Rows from block 6, named by matrix and row number. Rows with one number belong to one attention dimension. Each number is 128 + 32 x the weight over its row's rms, rounded and kept within 0 to 255. All counts start at 0.
# v: attention value (model.blocks.6.attn.v.weight, 240x256), inputs 0-255
# proj: attention output (model.blocks.6.attn.proj.weight, 256x240, transposed), outputs 0-255
v.186 [135 211 147  75 125  95 134 181 106 151 144 125 134  94 135 134 124  84  81  69 116 164 150 152 101 114 159 154 144 153 173 132  80  93 127 144 109 166  95  94 119 116 134 116 128 105  51  84  88 173 156 104 131 134 131  96 144 124  59 163  72 139 167 175 101 154 132 121 139 140 113 173 122 170 106 102 165 120  78  99  98 167 216 132  64 152 115 148 164  86 107  94 163 163 157  85 145 107 216 135 151 168  85 137 136 124 119 150  95 104 130 108 122  80 178 139 136  96 119  45  55 156 100 158  83 155 130 141 145 160 126 167 179  99 118 102 120 118 111 113  79 129 135 174 133 121 123 107  77 175  96 134 148 118 106  93  68 132 114 126  90  99 210 107 178 117 154 208 126 120 142 138 107 115  67 137 136  98 148 127 141  51 110 177 130 165 107  81 155 124  77  77 121 123 145 149 140  98  80 134 190 109 117 155 119 162 149 136 134 142  84 138 139 106 147 118  92 179 173 152 112 176 110 129 113 157 135 124 153 128 118 180 122 125  86 129 139 182 149 144 157 141 152 130 180 116 133 115 135 129 141 111 138 224 108 114]
proj.186 [125 128 180 158  91 168 120 132 152  99 167 114 106 158 108 193  39 150 125 204 134  87 147  90  82 148 128 120 147 132 135  93 134 129 137 148 122 135 137 111 130 148 100  80 112 148 155 172  71 180 101 144 125 131 153 129 139 118 134 116 127 108 142  82 140 141 147 184 155 122 198  44 101 104 132 118 165  95 170 140 150 142  61  62 135 175 173 146 109 155 120 153 155 145 156 115 147 206  98 148 145  93 188 100  93 166 104 128 165 161 105  67 125 156  96  95 135 127 117 159 135 102 152  40 143 131 108 106  90  71 148 138  53 131 121 140 159 102 159 135 141 145 107  94 184  88 103 154 152 118  87 116  67 117 127 135 228 127 136 159  74 128  87 113 153 150 144  97 164  98  99  91 156 118 169 143 113 171  80 117  94 142 129 139 174 151 116 217 106 129  91 116 114 154  94 133  94 120  76  76 102 176 164  72 114 148 145 142 162 179 153 116  90 162 140 121 127  99 109 118 109 165 190 127 118  88  65 153 149 129 160  85 174 116 144 128 145 104 107 110 116 120 149 151 101 155 121 129 153 149 165 130  75  84 123 106]
v.187 [199  79 168 155  82 117 159  97 151 148 152  98 151 203 159 143 165  97 102 114  89 130 133 143 118 148 185 152  84 136 179 161 162 119 169 178 149 112 151 155  77 106 139 177 189 126 126 111 106 110 120 119 126 159 189 102 147 160 123 109  89 158 124 144 134 136 128 140 108  85 152 127 106  84 103 179 206 163 132 190 102 105 104 122 131 136  63 130 108 116 137 148  82 132 120 167 142  64 161 141 184 168 155 126  89  94 152 113 118  95 122 102 138 134  47 146 178 112  63 193  89 158 129 131 147  56 120 166 110 110 107 176 102 112 128 111  83 149 154 122 120 149 133 108  95  83 160 124 114  89  95 134 117 174 125 141 155 141 124 163 147 163 151 127 122 133 123 172 132 118  66 152 117  90 136 141 120  88 133 105 131 146 142  86 136 156  46 193 146  74 147  77 158 180  75 180 119  84 173 116  80 123 111 117 169 115 121 122 107  91  86 124 133 124  81  92 168 121 108 143 117 120  74  75 121 105 158 146  99 184 124 197  79 178 108 134 158 140 119 181 132 106 155 158  71 107 135 128  77 147 145 177  98 144 138  90]
proj.187 [142 115 111 102 118 128 101 154  88 120 138  85 162 137  75  86 111 123 136  80 149 177 169 118 118 131  83  94 135 147 156 159  68 137 144 110 108 126 154 142 144 136 106  40  89 107 166 182 119 194  76 104 142 156 136 151 128 173 119 128 106 117 123 156 155 151 116 143 131 127 113 162 179  97 205 106  93 114 134  99 130 116 149 133 103 152 181 164 194 137  96 165 151  84 145 120 108 136 113  98 138  80  78 102 217 175 143 162 112 134 141 153 120  78 174 127  79  87 183 116  94 141 160 112 183 179 120  93 129 130 103  93 178 116 166 121 179 123 107 152 143 108 135 127 156 149 140 134  88 110 117 109 164 150 163 105  73 112 110 104  88 128 179  86 103 113 107 132 106 121 167  86  99 133 120  87  75 127 158 178 129 142  93 135 125 124 226  80 134 135 101 135 173 164 142 120 138 108  30 174  68  80 145 119  94 111 171  99 154 137 169 169 150 115 141 169 107 120 126  92 154 164 172 164 109 135  93  74 168 125 161  98 123  86 187  89  49 120 110  78 122  75 137 141 119 122 126 134 161 183 140 105 177 159 115 150]
v.188 [109  64 119 129 118 135 150 144 130 128 120 134 161 148 115  73 122  77  99  78 173 131  98 138 101 120 132  97 147 120 189 135 137 188 126  68 175 163  88 134 170  98 127 114 120 177 109 122  77 124 148 122 109 130  84 102 172 141  73  75 196 123 156  68 115 154 172 137 101  96 125 161 211 167  91 144 126 116 114  92 158 103 122 150  78 139  74  95  98 133 152 147  78  85 140 137 121 156 164 155 189 217  69 146  92 150 118 184 159 140 117 141 137 149 131  96 100 156  67 104  93 115 128 131 129 106 125 165  97 157  89 153 148 140  98 134 152 185  88  72 108 146 133 179 105 120 129  68 147 128 166  98 187 134  97  91 141 135 114 107 115 167 110 104  77 220 120 152 220  83 122 128 137 164 106 136 143 161  89 129 139 111 160 118  90  93 118 113 149 114 131  90 142  81  82 157 171  90 146 104 154 172 139 128 141  69 108  89  75 152 163 158  91 140 128 115 135 140 106  88 126 215 134 153 113 122 102 118 158 166 179 144 135 123  53 195  96  93 141 121 117 138 145 121 155 161 155 137 106 170 125 128 115 106 143 150]
proj.188 [103 140 139  79 136 153 123 107 132 112 152  87 128 150 154 191 160 170  96 181 113  74 112 136 111 165  90 163  92 166  82 139 117  76  96 121  80  84 208 122 101 130 152 136 100 135 119 111 138 199 137 184 126 172 175 110 120 119  82 176 116 144  77 174 140 123  97 137 123 121 145 107  80  77 129  44 100 153 127 126 136 153  73 109 153 191 108 122 118 121 136  77 125 144 120 155 157 139  61 135 135  74 155 141  96  76  75 140 116 160 119 148 100 135 156 133 197 198 143 121 159 107  94 139 112 178 139  98 157 107 157 120 142 131 134  69 135 103 179 149 166 107  98  65 168 117 153 171 112  99  93 140  59 132 131 119 104 144  94 127  99 128 156 124 152  85 132 152  95 162  97 130 148 136 120 147 171  77 133 129 139 148 128 127 177 104 154 154 124 113 132 146 177 140 107 135 113 127 136  77  93  46  49 145 177 202 178 128 157 100 132 114 108  79 109 132 148  83 120 147 140 121 124  84 163 105 140 145 143  95  94 168 166 114 189 113  79 172 126 136 179 142 171 147 168 124 120 153  88 124 100 140 158 164 158  37]
v.189 [139 197 126 146 128 173 131 122 137 108 112 160  94 120 160 109 122  93 145 124  94 171 145  88 161 104 134 198 110 106 162 151  78 129 137 157 130  69 141 122 120 120 212  84 103 106 117 202  72  89 170 153 132 139 116 119  84  88 147 140 108 141 124 168 100 175 133 188 117 143 112  79 118 151 187 192 103  74  79 158 190 102  96 137 128 151 142 143 165 114 156 125 113 112 135 100 150 134  89  80 106 127  83 129 132 130 176  93 128  76 117 148 102 113 201 175 159 123 142 146 172 124 153 171 154 120 137 156 136 123 133 146 151  75 141 118 122 101 146 207 151 108 183 104 144 113 164 164 108 136 159 175 132 157 151 113 111 136 145 154 122 106 117 147  76 123 165  85 103 120  96  60 135 139 139 197 115 141 102 128 109 145  82 105  97 143 164 166  57 108 127 107 119 105 166 128 137 156 145 112  93 167 135 122 115 154 107  96 164 105 117  87  61 124 121 107 137  90 141 126  88 204 106 167  87 120 103 101  69 128 109 166 152 100 118 129 193 107 136 109 109 127 112  25 108  59 124 138  74  91 133 150  39 145 185 125]
proj.189 [ 95  80  88  57  91 146 152 157 198 124 120 129 166 122 155 185 108 157 137 112 123 105  95 110 122  63 150  99 132 109  92 135 138 128 114 155 124 156 150 130 116 141 161 149 154 159 120  94 150 101  77  72 102 111 155 162 121 101 147 100 120  64  83 109 107  72 148  77 103 104 136 193 142 132  66 135 152 151 119 102  98 105 155 184 161  98 136 114  78 165  85 138 123 152 131 160 126 142 199 102 154 208 137 134 137 164 112 132 107 164 158  79 158 186  81  78  87 143 138 133 152 143 148 138 138 162 181 122 190  96 127 127 114 145 145 107 181 206 108 128 120 110  61  96  94  79 114 140 109 118  89 140 150 101  91 149  92  93 134 102 139 109 128  89 156  99 132 114 168 156 114 111 146 102 128  75 130 121 169 125 103 136 149 142 160 126 147  95 161 164  93 228  93  89 141 165 142  99 129 124 116  55 211 155 122 122 127 162 150 172 135 180 110 170 157 178  98 177 156 126 134  67 136 105 126 151 141 116 149 142 111 131 146  90  82  67 127 126 121 159 151  78 108 184 108 164 119  62 176 145 104  96 133 165  82 146]
v.190 [137 121 175 104  83 135 164 134 142 144 110 149 133  87 138  75  86  83 175 159 135 153 129 127 116 151  83 117 116 156 122 107 116 114 141 134  81 110  48 133 152  76 107 152  77 130  95 121 112 194 116  73 107  85  92 163 136 118 150 112 106 121 131 143  98  90  40  95 109 119  80 110 148 119  87 101 189 102 141 134  86 187 110 144 111 124 121 129 116 132 127 198 191 116 180 113 160 144  74 134 158  78 123 141  79 134 144 137 162 122 106 154 156  94 213 140 157 113 128 161  92 181 134 135 100  62 107 190 104 178 155 126 189 122 104 132 154 120 138  70 159 129  63 134 111 124 129 110  89 139 147  84 167  74 138 108 135 128 126 104 116 156 158  83  99 151 139 107 161 104 134  86 141 141  97 201 193 133 111 147 148 110  76  70 119 156 163 167 133 144 177 110 154 187 176 130  79 163  73 112  79  76 105 152 152 148 111 186 183 146 137 108 131  94 171 166 134  68 149 153 126 103 100 130 154  74 110 101 176 102 111 113 140 151 165 127 116 131 129 173 169 126 149  89 112 119 152 128 149 132 197 182 152 157 121 168]
proj.190 [116 139  86 153 197 141 111 144 148 147 124 140  51 178 132 159 119 121  99 131 113  75  56 153 167 123 161 197 184 125 138 165  88 110 154 119 127 124 114 131 126 168 125 157 110 170 108 120 153  81 120 199 164 177  59  80 152 142 159  98  79 138  88 127 188 158 161 162  92 135 132 108 124 112 128 154 129 132 156  92 155  94 125 152 170 140 124 133 148 114 134  85 114 160 127 163 124 104  65  83 177 107 154 124 137 147 175 146 114 113 103 130 125 109 126 118 103 170 147 159 191 125 140 123 142  97 103 112 124 100 116 136  66 100 187 129 115 138 147 174 181 118 162 132 119 127  82 119 109 110 108 172  98 174 112 162 110 168 171 174 155 146  63 151 105  57 160 123 172 126 115 163 150  61 125  47 130 124 165 128  59 111 135 144 158 170 141  90 110  90 114 145  94 102 162 118 142  74 145 159 114 119 171 112 107 150 117  74 107 161 125 127 146 135 201  79  87 105 104 102  76 151 147 151 100 152 123 186 116 147  93 149 152 146 131 104 166 111  96  86 146  73 118 161  98 145 177  93 124  81 115  28  81 131  76 102]
v.191 [130 154 149 188 161 183 152  83 143 106 103 110 163 147 175 114 115 153 101 121  89  60  75 100 140 143 115 151  45 121 129 129 160 132 163 108 142 119 109 151 164 130  61  97 107 152 102 118 104 146 136 121 166 146 131 142 112 140 104 105 149 186  83 118  96 156  69  88  89 154 116  94 117 154 124 140 135 117 136  82 195 148 128 133 159 168 121 130 170 161 135 170 136 112 113  93 142 217 173  49 135  95 145 116 121  91 114 105 163 102 129 178 196 138 113 170 129  91 148  54 116  62 164 160 133 124 155 149 110 102 115 150 120 101 140  88 131 114 184 170 124  65  82 164 106 157 136 104  74 159 131 111  78 165  90 106 154 116 177 126 104 108  91 127 148 158 125  93 101  73 129 145  65 140 161  98 177 133 125 175  92 108  94 129 165 199 121  77 123 175  66 159  92 117 140 103 110 121 150 128 142 127 165 101 164 194 125 155 168 201 138 139 127 144 101 134 171 162 133 175  98 136 165 216 129 117 119 123 153 123 149 140 137  95 109  82  76 130 105 118 168  76 172 127 106 135 173 148 137  97 114 144 166 137 102 173]
proj.191 [106 120  93 130 120 184 102 134 101 138 101 187 148 113  73 166 119  88 121 169 119 145 120 154 143  97 159 113 133 103 168 126  77 123  82 108 161 149 184 150 107 159 158 109 171 136 181 130 164 130 117 100  62 141 138  86 125 111 181 145  82  91 163 134 119 110 152  94 142 113 109 153 172 101 123 139 139 127 165 182 110  82 133 108 165  95 135 180 163 108 115  75  86 144 131 159 146  68 112 181 118 146 142 145 181 101 164 110  85 121 124 105 106 113 123 116 141 197  75 174 169 136 183 128 140 153 125 116 102 123 145  62 130 200 102 185 129 120 139  78 170 146 173 108 195  93 138 122 122  27 143 114 151 129 178 148 143 132 115 157 170  77 128 124 108 122 133  99 136 146  48  60 183 130 102 124  46 134 105  64 158 176 118 115 160 109 153 142 201  79 129 140 152 120 162 149 153 181  99 116  82 150 123 100 132 100 138 138 143 131 125 174 111 140 172 133 138  55  90 105 177 102 133 102  94 126 111 115 150 110 105 139 123 154 100 157 179  82 149 148 138 173  46 135 175 126  96  80 138 126 126 106 124  95 122  86]
v.192 [ 73 159 105 140 162 124 134 156 181 186 147  53 124 131 131 128 161 127 190 103 159 162 118 112  68 109  98  98 129 134 117  68 151 146  98 173 175 109 165 141 106 161  79 168 101 176 133 109 114  89 140 119  52 134  98  83 132  62 146 137 148 172 105 118 125 108 164 144 141 102 122 168 130 129 135  66 110 124 123 177 114 178  61 155 124  80 131 131 135 131 133  96 191 125 129 125 143 138 155 152 131 128  73 121 153 206 117 118  50  70 139 161 161 121  94 188 123  88  81 143 106  86 152 112  95 185 140 107 139 129 153  92 106  69 120  98 116 127 146 122 157 127  72 127 118 140 149 107 123  88  91  65 192 140 115 125 113 132 163  71 122 205 203 200 215 130 100 105 137  96 168 144 164  96 100 122  88 150 116 134 129 100 136 123 137 167 119  83 170 176  61 192 146 158 130 162 141 151 101 131  86 116  87 112 119 134 173 106 119 150 156 167 146  99 104 145 112 118 104 121 126  96 128 124 129  58 142 136 159 158 145 106 109 133 108  86 116 110 140  74 117 135 134 125 119 180  95 120 133 180 151 108  63 151 149 137]
proj.192 [125 159 120  98 126 109 138 129  67 138 120 120 142 159  80  97 123  92 165 120  83 147  99 139 153 183 135 209 163 114 138 133  97 126 101  78 138 140  64 129 148 134 110 119 161 117 164 159  87 113 160 163 183  94 165 102 144 142 137 113  92  88 146 168 149 105 168  54 112 144 190 120  90 140 121 158 154 113 149 134 190 113 136 136 121 123 117 145  95 113  45 126 144 129 120 100 120 119  95  62 109 101 181 152  63  88  88 154 182 156 125  73 112 157 203 113 147 136 130 145 154 196 138 164 149 103 122  66 148  79 133 125 145 135  52  94 138 105 149 143  90 123 134  98 120 135 142 147 180  85 133 175  58 113 107 105 148 166 112  83 105  48 144  72 100 181 128 150 118 151 175 107 179 104 146 165 127  81 121 143 131 139 138  97 145 131 139 134  89 111 129 133 137 106 128 169  84 169 133 109  62  93 134 124 121 176 120 131 162  84  94 121  90 173 172 201  90 106 137  79  97 172  83 133 120 156 107 119 128 139 225 168  68 160 159 167 135 196 110 169 157 116 138 139 166 123 125 124 135 112 121 120 145 164 117 121]
v.193 [ 75 126 133  99 138  62 162 183 116  68 118  63 143 125 106 134 209 121 141 112 139 127 169 107 100 141 107 161 140 110 100 168 153  97 180 143 107 124 102 128 170  84 131 107 127 121  71 104 139 150 137 119 178 153 164 112  89 171 185 194 136 194  97 150 166  95 124  83 141 137 124 192 134 136 131  42 106 114 170 165 103 149 155 113 142  80 150 136 157 109 101 166 112 127 133 147 144 180 163 153 158 131 125 176 128 157 136 130 117 155  86 127 154 176 132  90  90 116 104 144  89 124 166 128 182  50 139 122 121 113 154 122 137 110 134  97 119 105 157 145  69 123  85  75 131  60  59  97 144 140 130 141 141 166 132  81 143 102 141 155 145 211 144  98 135 135 114 128 131  90 131  65  78 178 114 139 112  89 126 123 116 146  93 120 148 135 132  91 123 110 108 139 150 154 177  43 129 167 139  75 159  59 178 106  73 137 200 152 172 145 104 121 116 118 137 123 166 141 145 154 119  97 152  94 152 140  84 149  97 106 185 102 109  93 177 107 123 129  60 163 161 152  69 125  81  85 128 157 118 180 115 116  85 118 126 140]
proj.193 [ 99 104 138 175 109 118 119 107 180 151 139 191 100 133 177  99  77 121 103 127 153 140 119 178 142 151 128 107 107 118 112 168 147  78 150 140 205  77 116 118 114 175 100 154 143 134 216  96 117 106  91 148  69 169 150 126 196 125  52  85  95 121  95 107 112 171 154 174 148 146 154  89 158  79 137 188 161  90 124 166 194 120 160  95 136 155 164 172 121  89 115 115 137 152  91 116 102  86 112 121 140 141 167  48 160 149 129 142 106 151 197 128 119  99 142  99  97 157 146  89  92 174 119 159 157 147 109 108 139 120  98 170 116 101  78 190 145 113  80  87 152 122 140 111 104 170 163 156 132 141 188 108 118 104 164  96 154  83 134  97 110  54 103 101 190  78 146 130 135 158 143 154 159 139 173 105 126 124 100  82 117  72 138 131 138 172 138 166  59  97 144 118  90  89 125 127 140 108 127 118 134 138 121 164 188 112  54 145 159 122 142 132 169 115 130 148 114  76 143 113 119 128 174 175 163 109 150 140 156 124 195 152 120 100  96  65  87  71 150  87  77 110 126 130 122 157  81 126 130  80 163 113 138 111 127 147]
v.194 [123 147 155  92 159 116  61  82  60 153  69 134 123 135  63 114 112 182 147 145 125 112  85 113 103 139 108 174  93 137 123 159 154 143 179 124 118 130 155 131  93 110 135 175 178 108 135 180 101  73 105  68 107 143 162 137 111  95 145 102 119 122 152  64 111  88  84 119 151 112 131 127  62 162 140  92 140 137 127 108 152 150 169 130 154 101 156 112 116  97 210 193  95  87 109 145 131 133 131 143 134 130 126 130 145 125  53 159 103 140  90 138 162 118 148 217 159 104  85 130 152 180 207 121 147  91 105 135  59 124 127 117  96 132 145 152  92 121 141 155 194 107 168 152  94 132 189 144  84 144 116 151  57 119 186 137  82 137 112 122 141 123 145  82 146  86  76 117 114 123 149 124 106  89 103 163 155  94 146 148 115 135 131 119  71  79 113 135 126 134 151 167 101 173 113 106 135  99 144  69 175 147 124 111 158 117 137  74 169 170 155 130 103 116 149 152  77 113 158 136  93 175 167 119  91 169 185 197 127 101 100 103 181  98 108 140  82 139 184 148 181 109 132  94 133 110 150 161 132 117 139 179 213 114 160 114]
proj.194 [ 83 158 107 116 136 137 125 107 153 143 184 146 149 167 152 101 131 132 104 143 127 115 111 133 136 124  77 101 169 158 117  91  98  50  96  94  92 140 166 141 153 168 144  96  76 116 120 132 161 135 131 142 117 122 173  54 187 144 169 143 146 104  75 135 141 164 150  77 107 104 116 138 128  95 106 189 150 111 121 184  77 100 125 138 124 157  83 134 178 101 115  62 149  94 138 120 149 121 163 106 173 122 144 169 149 154 186  66 114 169 153  99  79 130 131 116 140  94 176 156  92 130  96 129  67 194 175 161 132 145 137 167 149  88 167 160 111 147  72  72 142 112 141 146 168  13 105 117 158 134 187 108 109 110 117 140 163 131 154  88 124  64 121 155 106 127 186 149 135  98 110 130 168 176 142  74 103  88 150 125 131 140 110 138  99 127 124 120 132 148 103 146  75  91 135 173 118  93 103  78  77 155 189 134 180 118 196 198  87 154  81 140 135 139 112 128 124 144 105 191 131 107 137 148 186 118 114  95 169 145  96 155  76 184  97  84 199 149 104 142  72 115 118 120 145 157 131 128 109 167  85 114 118 133 118 131]
v.195 [147 123 185 148 152 124 114 122 160 112 131  91 173 137  73 131 113 114 128 128 100  98  85 104 138 137 137 149 132  91 158  74  96 147 140 149 209 157  87 108  68 151 138 120 139 159 192 140 117 100 125 123 150 134 197 103 136  81 127 103  88 147 113  80 134 119 105 117 138 163 149 182 104 188 151 108  73 134 104 101 129 141 161  97 190 103 108 139  76  99 134  82 151 101 108 101 173 143 134  77 104 121  88 145  90 136 130 114 104 109 139 157 130  25  76 114 113  44 123 112  54 179  70 100 167 136 110 132 109  65  62  97 119 140 113 171 142  96  58 111 170 117 118 124 146 141 157 133 166 125 190 106 183 137 118 131 168 140  95  95 158 137 107 119 120 124 151 126 121 142  92 121  84  86 172 169 105 184 131 138 161  98 118 141 127 128 221 159  83 151 147 145 165 136 186 183 115 175 162 168 142 161 106 113 126 138 159 153 145  92 101 140  91 181  80 118 148 184 197  95 132 105 129  95 126 157 125 146 211 138 122 138 104 143 156 140 119  95 139 192 139 128 153 164 166  92 162 151 146 127 156 127 143 125 107 176]
proj.195 [116 155 137 105 118 141 134  81 136 191 185 158  90 179 162 124 176 115 142 182 170  92 116 156 151 136 163 153 106  93 120 129 119 118  86 117  72  89 151 138 210 196  93 169  60 119 119 134 119 108 186 127 149 146  62  91 107 139 183  97 131 195 132 150 151 123 142 110 123  97 140 155 124  91  80 127 145 100 160 127  94 164 113 137  88 134 135  99 107 154 115 179  96 119 157  93 134 115 143 115 139 127 124  53 152  72 163 149 137 106 106 125 118 208  81 116 158 162 103  89 148 134 118 135 160 103  76 138 132 162 195 155 113 141 160 104 128 120  92 163  62 125 145 123 128 119  93  78 136 152  28 172 142  84 135 130 109 111 106 165 182 130  99 145 120 125  57 148 133 128 126  93 163 175 149 129 164 167 140  94 109 148 101 126 103 102  36  81 141 100 169 107 160 195 126 133 139 105 149 148 115  82  78  92 133 165 136 122 102 129 120 122 134  43 117 138 113 106  91 211  90 107 143 175 142 132 127 180  88 200 130 113 131 105 117 160 155  93 174 116 142 115 109 101  93 166 121 161 149 131  84 147 123 132 147 142]
v.196 [158 132 142 136 125 117 174  91 102 101 159  97 109  54  88 169  95 158 153 161  83 185 116 117  78 158 129  96 150 171 143  75  82 189 109 129 106 109 152 114 100 151 156 113  98 138 134 139 117 108  80 128 102 105  98 126 123  85 126 117 110 160 173 121 168 141 121  72 126 114 167  89 157 103 164 120  92 137 148 123 154 185 105 180 178 137 116 159 167 149  86 131 158 163 148 135  94 190 151 115 131 162 141 129 122 150  87  90 119 170 192 162 143 174  98 133 156 121  31  75 112  86 101  74  89  50 131  46 121 135 165 155 163 120 151  81 126 147  79 123  65 138  97 123 162 145  89  82 137 155 163  97 120 132  87  91 125 182 112 159  71 155 119 151 140  92 106 127 108 150 161 147  85  81 151  87 169 161  77 161 126 191 135 126 146 175 110 141 178 128 138 120  70 140  96 141 153 144 153 124 178 164 172 167 169  78  97 101  48 194 135 152 123 125 144 138 109 108 105 137 109 123 103 127 108 149 108 133 193  89 154 150 116 121 127 104 148 126 116 177 105 133 184 139 110 122 142  93 144 106 155 107 149 192 129  84]
proj.196 [108  81 121 151 117 159 133 106 113 127 110 137 129 161 145 125 112 138  46 127  95 116 107  71  86 166 176 161 116 116 142 144 172  82 101 155 120 172  82 110 181 147  86 205 125 175 133  28 128 126 134 146 116 185  89 118 155 112 123 141 140 169 132  89 102 146 121 140 158 103  81 139 104 180 105 121 158 132 129 127 133 102 171 126 131  94 125  94  99 159 128 127 127 154 150 130 126 155 101 144 142  67 110 140 103 143 160 139  62  36 155 129  83  75 105 132 133 119 146  81 105 205 106 178 118 170 131 110 110 128  97  91  81 123 102 114 153 115 173 147 142  98  93 170  65 167 138 144 157 118 143 172  86 110 161  86 119 123 166 153 130  96 105  71  93 167 133 163 164  95  94 106 154 162 105 165 128  98 158 189 143  70 183  68  86  86 157 136 190 125 118 156  94 170 121 127 145 177 160 116  99  78  61 114  78 186 160 170 206 140 142 116 176 131 181 135 123 127 156 146 151 115  93 103 114  90 171 149  97 111 116 140 125 109 136  92 123 147 140 105 149 180 128 122 113 137 169 116 183 137 123 214 119 121 127 103]
v.197 [129 129 113  97 138 160 105  63  56 171 100 140  98 123 145 169 141  59 114 125  92 101 150 146 167  84  90 160 146 134 132 152 135 147 140 117  72 144 132  62 140 136 185 118 150 136 121 127 127  95 145  85 212 114 131 108 159 143 112 122 104 142 135  85  89 140 154 129 143  86  66 108 119 183 164 105 230 143 133 111 178 172 147  69 163  85 160 120 125 122 208 114 110 123 166  77  92 155  71 146 157 138 177 105 154 109  92 162 157 128 144 103 137 121 138 113 146 153 159 147 128 146 146 174 127 159  77 156 141 126  78 189 124 125 102 157 145 145  43 152 111 215 114 137 118 131 132  71  74 114 144 122 116 113 129  94 105 108 169 143 133  79 128 137 146 130 123 128 167 138  93 106 128 157 105 183 147  96  45 138 122 229 125 153 173  81  76 153  81 126 142 108 127 170  97 102  86  65  91 103 157 148 138  97 166 123 163 167  98 119 110 103 146 158 124 133 195  91 137 162  87 125 134 108 115 144 152  88  94  94  92 194 156 151 130 140 130 159 117 150 125 114 107 110  98 114 107 134 143 189 113 130 154 115  79 122]
proj.197 [116  85 132 122  96 122 157 134 146 102 145  99 122 137  74  75 111 141 121 171 172 143 149 120 103 188 117  69 145 145 125 126 131 105  88 105 137 119 216 164 104 128 115 135 111 122 155  96 161 158 103 135  36 123 149 155 116 121 170 128 136  89 128 161 139 180 120  98 139  99 120 102 143 140  75 175  18 143  79 160 154 101 107 149  86 138  61 145 127 135 152 149 155  80 106 141 116 131 150 111 110 185 129 166 119 157 128  65  59  84 162 114 167 162  94 123 145  70  83 121 146 125 178  95 127 105 128 142 109 139  99 139 141 108 150 139  91  97 218 121 118  93 147 177 152 132 138 109 170 182 132 127 102 105 136 142 143 133  57 175 165 210  75 160 123 122 234 127 110 151 169  94 120 125 135 103  84 115 154 146 111 152 175 125 128 157 160 119 168 137  95 209  87  91 127 154 144 102 104 131 138 104 157 185  75 100  95 112 106 201 119 106 112 177  96 132  94 149 127 117 159 119 141  66 140 151 148 143 134 128 162 129 103 141  91 170 107 102 100  69 164 122 171 138 162 107 157 106  92 138 180 122 108 104 133 140]
v.198 [120 194 103  96  81 139 126 106 109 142 139 101 127 139 156  99 130 143 183 147 157  97 163  59  78  90 162 129 133 114 104 114 164 137 121 157 157 115 174 133  81  78 142 126  90 149 143 170 172 138 147 107  99 131 188 146 147 150 170 116 112 127  77 118 163 133  92  85 183  61  97 157 113 128 136  90  78  83 130 145 129 142 147 125 140 113 221 207 152 128  75 113  74 107 135 178  95 135 101 145  92  72 132 156 111 106  78 142 119 112 152  86 156 129 159 159 127 121 166 135 155 124  97  89  85 134 118 131 140 117 145 143 170 111 107  87 104 150 160  98 129 126 126 126  67 164  93 189 156 117 111 127 114 134 161 158 100 148  96 124 126 103 103 140 135  98 148  85 144 193  91 152 112  92 181 142 149 129  88 121 159  93  79 144 142  93 156 128 127 110 253 185 149 127 125 184 134 156 121  93 149  67  84  57 177  59 150 129  68  70 183 158 148 166 139 109 106 103 135 147 205 182 126 154 173 122 153 126 125 128 115 141 109 126 124 129  96  90 141 133 173 120 136  88 178  98 131 156 121 132 114  72 150  99 107  92]
proj.198 [130 110 125 129 127 125 136 143 151  96 131 148 115 200 118 240 143 135 103  96  79 141 103 141 159  99  94 150 186 104 135 165  78 133 172 165 122 136 164  98 174 162 136  87 105 130 108 110  62 139  90 135  75 108 118 110 120  85 138 141 106 149 166 156  93 132  89 102  98 161 130  76  94 139 115 130 179 144 191 115 147  50 107 151  91 145 110  99 131 111 115 146 145 127 137  47 157 166 151 110 197 181 116 150 160 151 111 116 156 164  84 219  93 169 133 154  97  70 117 134 115 130 174 206 139 148 157 113  53 111 102 139  97  76 131 153 115  91 117 180 136  93 133 148  98  93 149 166 135 148 148 100 112 121  84 144 138 145 132 144 117 144 177 170 158 115  93 203 109  89 148 154 118 170 122  84 162  92 126 139 110 143 124 107  73 228  84 174 147  77  90 111  89 142 178  82 111 139 132 142 116 102 117 139 140 165 120 134 184 180 114  79 139 114 126 131 144 170 101 131 116 130 162 130 129 113 111 113 138  99 118 112 133 142 156 146 145 124 103 167 108 108  77 126 128  75  62  73 134 160 143 147 171 152 115  72]
v.199 [137 130  77 194 109 111 127 178 127  93 138 130 114 149  93 123  78 157 129 106 164 157 150 138 102 131 181 137 132 126 156 105  78  95 159 105 105  92  71 175 152 122 145 145 114 162 109 118 138 220  59 154 163 143 149 115 135 118 134 112 156 114 174 140 115 147 145 143 135 143 130 122  79 103 129  90 123  87  80 102 194  94 109 139 112 193 127 107  93  97 197 118 163 127 154 139 111 143 193  83 114  93 148 182 140 201  89 171 152 103 106  80 100 139  83  84 106  90 137 180 114 134 107  68  66 209  88 108 128 127 102  84 193 141  88  91 112 140 115 101 119 103 103 114 121 151 155  68 130 118 186 130 133 106 109  98 206 134 126 119  73 218 173  77 136 172 110  56 125 106 168 110  85 160 132 173 178 129 126 158 105 143  89 109 167 101 155 114 184  88 113 102 144 120 128 192 113 137 129 186 144 151 167 113 145 180 139 102 147 164 123 163 101 142 100 160 135 144  92 105 133 131 179 171 103 193 129 109  87 111 116 146 141 146 133  88  82 125 142 121  99 105  98 124 127  89 117 175 140 152 128 139 115 139 127 112]
proj.199 [134  80 108 102 154 135 128 114 123 144  96 129 164 113 132 123 156 145 112 180 129 124 115 127 111 148 142 177 143 114 126 180 176 134 133 172 154 138  98 143 179 154 105 105 157 133 132 146 113  67 137  85 118 105 114 119 108 171 120 108 164 107  85 120 143 119 121 124 171  60 130  72 172 135 100 184  92 127 141 138  48 175 194 104 122 126 124  87 139  96  92 117  92 162 149 121 154 110  56 192 156 125 137 163 167  67 176  83 108 142 138 164 121 114 143 129 170 172 187 150 108 136 134 145 192  81 129 130 108 100 122 131  98 148 154 146 115 144 124  82 139 123  78 147 135 133 147 111 145 131 120 184 129 105 147 169 108 133 110 114 227 102  54 151 100  94 138 169  93 149 105 104 122 152 145 139  46 114 114  41 180 174  76 120 119 102 110 136  52 200 114 172  94 146 193  63 133 105 105  97 119 102  77 165 102  85 130 140  80 121 120 157 144 132 131 102  76 105 167 142  92 117 126 101 130 121  94 190 162 145 126 113 192  70 112 118 181  83 139 145 124 174 121 135 169 136 127  63 132 129  99 152 139 184  99 157]